Rows from block 8 of a small audio frame classifier, named by matrix and row number. Rows with one number belong to one channel. Each number is 128 + 32 x the weight over its row's rms, rounded and kept within 0 to 255. All counts start at 0. Numbers have three digits each. After the name is the row's rms in percent of the matrix's.
After each channel's rows are labels from the 100 clips, of 14976, where the channel reaches its largest size: "loudest" is the band of the loudest frequency at the time of the peak. Only what is clearly more common there than usual is listed. The data: babble in 24 made-up languages, each with its own sounds, syllables and stress or tones, from a formant synthesiser.
# filt: filter width-3 conv, dilation 8 (model.blocks.8.filt.weight, 384x384x3, each kernel summed), inputs 256-383
# gate: gate width-3 conv, dilation 8 (model.blocks.8.gate.weight, 384x384x3, each kernel summed), inputs 256-383
# out: residual pointwise conv (model.blocks.8.out.weight, 384x384x1, transposed), outputs 256-383

filt.331 113:120168103183071094102093115143130140132151090195050127120186085140135114117105129066095139108136095159166101121132145119083083124085114168127182094088080164136149105071172155139112150074064128060118131106139127094165089138079155122136089128105092178104165127149123160149144118188153194107122174131155109126139133079128114111117137070191141135096148176079088143157161135108124100144134
gate.331 112:153185130142106149162098106105115085150183132089099154093052170106142194103113156089170138097106162093160129074115150129108141121078129076130106149213134125134103124076151139128169127126100094142150159105103121136068139126149114102110187110160172155077155142121142129120145092171138144154135071097112088166145162149130134122124101110093162131073164176159072063163133131133145168116111
out.331 111:090097107109107101118103151193104197145125114164161126131147125100143067093085161157143134118145176106131148128138092082123153140122111151138188106160112135160163097137080082171126093135162142144103092105055162153127125109129118163084078098127096134128138105140073120153113124149124122094070114129133149127167131050068179124097085167111119148122113179086162174127127119120133109112083
loudest: 250 to 500 Hz

filt.243 096:072170114097132156096119113120098150171168113122157112157106124063126094124111138119140178099145160101130124191141117087163086136199107138152107143130127146063102145178106135112145126146139175108165132129142083125104105096124111165110094113124144095098191121108099119106129187085132161115153161168106107131155124193142108181179125170137141114130175094141093127106084135106118076215168
gate.243 110:131128154209194120130155142160111122153121123126072176119131104117160154128136110074090107105125142103142159123090090149160193090169114112165087156135117191110120132130089131150136049139142097127142136091126140122103138128137153084145084167094201174110119155142142161179136077111151145173139115143147125144100110163059105197142060133102156108044152180141116203095118133113160083169117
out.243 102:160169059114112105142154176138143124123191124146127110114144230142104165120162129171156122089100158135136108137145112120090128167164153147117162134199103178109099190080110062087112154138147149128161172072123171093141150116064163134168147122124104083138088191152124061114097107109116126114124042183123108121114126179140083116114116134160148191153086137175154151135168181160109121133109
loudest: 2000 to 4000 Hz

filt.154 098:069094128092212165110147137065104150131190163101111126111101170187143174111168127133079155142156115132168074099149107139148162150093162092129128103112114151157070125177111123095110127144182112123125092102140121138087137099209167104115078133089186111096047090169153139106184181063125179119126117140128146109144104072085084120174078151098108071114155127130180128079168111105117108112109
gate.154 098:096102110099141144153131077100120173102130139134139160130120106111047098116156138123184139124134131110065161121159153088185073131160100076134144111129123110091164119210098173105096059123129114039071107161123068120092079181074139091088136114210150140111131127181162146102131122122163144132115216131143130114096160158090145140156121105175103119112175130203142147189100159090175160156109
out.154 098:122146142167066124155184114139150134124118171168112138112164173131152155152142145113149097065112156106107107101108141111097144187134149124101139045075110114112157110084123207088148134139171118098136098165105130126146149144096092142135133136139076146129103094137180156100118099131119144180138066145176101154115170106098154133136127133178112142124090151045156150196044182080125172172169
loudest: 500 to 1000 Hz

filt.180 109:112119079164150164067119078199097081126115185199137151094102111091131076112189118110094120132130073119155104138080160113162119176116169106123110082141173140126115146138170109156135080115115162042079067156129140133077117122115133100144135163119156092116029099132158139118126157164136161160187164129194126129031131123164147139125140150155172149124094113074179133145064098100135148104132
gate.180 103:157138121129120190131074185165104095131145092190087136153129097148101146135119191152116130114128148140106082150090173138208080083159162168110117132119118118071140136128209156124091115101142111149153094158123133168202140085117142062178170186166135099126127134121111165102082109122113141141080137157119166049087120128137132146094123065122086081142130134148111086144156140123148180146101
out.180 107:129169119125183129122154115134121079111115106164136144154105123123116056087101117136146135131142090118088091084185116081150152135089150110141106097132114125115178185114181120105087129066106147094101145158079092135126111150139077107137112136089135174114123086146135107132132152189126154155083131139115131147064102102120110184117144175124116137116097091122125088165173080199179113159128
loudest: 4000 to 8000 Hz

filt.288 098:094191153138126139117172090096084096130113132133072129101219139130142143113152115155135133122149160116085012109101134135105123152143133154160135102143156079119086081115200059143096189146156132153119128148149136105118178132143134112123095098081102126139109117172150109091146164118098169065082183150138161116141112115125112118095108141091116120117125147092152186118170185101229083132139
gate.288 100:144131139131134179161152135192136155070119158199144156156166157138123152103191193099085035121169156104095126166099143135170186153183108123092076119127093145083116136153117150133112082167081142058171093148145090132103157109162117086154117158114123116130114116147106099098093141096118122111146184208140106074062144153141098173167158092181109166132162105149153113165142144117137186155060
out.288 108:131168127112144088150164079151154161132146141126079097124112080161132124133205123080070070109122151084163151117132166190109109149141111067165139103109148128117144123087166111063151158086152120085088106158103104174132135177096152130157134154135140126121116096093120129103210087168073133122130068105156094147194153186125100125128080104158187057100129121089177172167090095096142157189092
loudest: 500 to 1000 Hz

filt.190 100:117112195154170121113117120151150154131144121171104149138147093139139121087159105123136154151130093124074194077115157068160078139081141074088130165097123115157088169184108133085153089105131095117138085120120039134107108128123103085134135149107136175086129119114110154091130108092137117154072159131140121157147120139199103189106131114110102140133120143149079133136174042114121148104177
gate.190 087:073179105156137163164131120107126155107136114193103103148074172093111113109214154126063142148165104161159101069095118121154157076150138092121130102100116102086092132134115164110164154185139117100130124116179092155111136152124124162141074108157137095096123131126081119113169126143107195102078094122153122125113115116142081095086140075126173136119164157112143166115100115131092134084067
out.190 100:135216063161140152108099146131144144116141118070178126116131107109195161106109115115135125123114113101169086141157101096100081177161119098088094115139113164113122211097132107158141133145140146138106123115128105124109117090194179151120119180115124085146113147153122097140133131147111115078046109128147100134153153210109127099113140150110169127121088120174155136141149131128182166123194
loudest: 500 to 1000 Hz

filt.206 106:155125117153109101089117074148153123121127117119146123139177156128124119086164109181205154119148082121129146171191102163149120081165121185101135113072175140149186125133076128181184128086168153172160160132167122132201151118120169094144203159136125112103110147102137160062079102135142084135138154101132158066100140101138159141172108149123172168166108136139099106083076062179124108132097
gate.206 095:117120097114136177137167067147148144145091111081121098163149122161175110134137075155157099097147118114115150101165109134178124132126106138133168142121162109121144083105132154147140105029160102144149129131145075104125190113079165009110117112166117109093120124130144169138088154171143114125157126116116149079111171086093087131088112163185134129169083136145166140083130147130085161118063
out.206 097:105103159153132113126105127115117151149129165143108069104129118110118165111123163084121081119115125131171206117139039170101115083126121165076167159124112155154121048128101153099171101127124093067141103130106133090118157121122091097122148100159192114154113120161161126148177164128139097070113110079180142126137158076125154122100113106129105102107057123095185114150134148101172144041097
loudest: 500 to 1000 Hz

filt.82 155:135146132122094109145090163128135134106142118084156109083102133162088082121139138186182118121159145132134170147127130148193148108143157132152096122196133107144084139128132079105117148138133112211166136155111092157105115125100087173130162159143184091133114094082117089129127176126146084131151087162094144177172160170099181167145158150109104170161103097118162157169105145130095101094152
gate.82 100:163128102194062098105119110088139159106133083128122086150171175175146160096120167119091102163156143136097157104094124120062131119097119142087132124133154126075147091076061130109107153135126139146122088134096123118133125099154133095088155133127110134100150143141158147148120161140136116094080091129117147106067132141121087117123136132147086189113062168104179133150160154140145112125108
out.82 127:138129096072074143105135115097075150099121087107141135135164122180155116091128147150092162144009118082158120074104125147199193117138170075150113107113170049173097109112083121154188114152104101119111114156123100161136155133116131130071145136187132132112125118152133132080109199125096130118139114109092110089162118074126143167077121126100134090137075054118096119127150088131091114086102
loudest: 500 to 1000 Hz

filt.79 089:166153136165113128138093159122116086128110137122151134155156198151098162216134132103134086150139124167157097081168134128099146204099058118195101167121076115153168101111173128143159158093068138107120056126143145157091144146121155124134132141165076138111160074125110148137121114209109190136195147093110081115110145134150183137087169154066138053129143170125106147124187141165138103116138
gate.79 102:145140127131181096163205032107149141142152125147091141063120172160120129131096125092126192125148192085150157121188135132102110084187067131136122141083123121051104132134204240088103151092114138118109135130108096119166171178119135107119139052111141066097171146182123096152163138161117171118162153139166100171115069175101118190123140128116139098138162169104187114114162154113148179139093
out.79 100:100190111122190153128118101105153106122066131109105117120081131101086068091094110117128157131140122148255143082087079132097134126125130098119082076141133126143142133116162089101176114109140140149139139087102144133067124089127139104115127116071130099173129125117167081097117142123109186165101156107106146176162066139162137094150156135136056146091186102085141175136149160071149121146184
loudest: 500 to 1000 Hz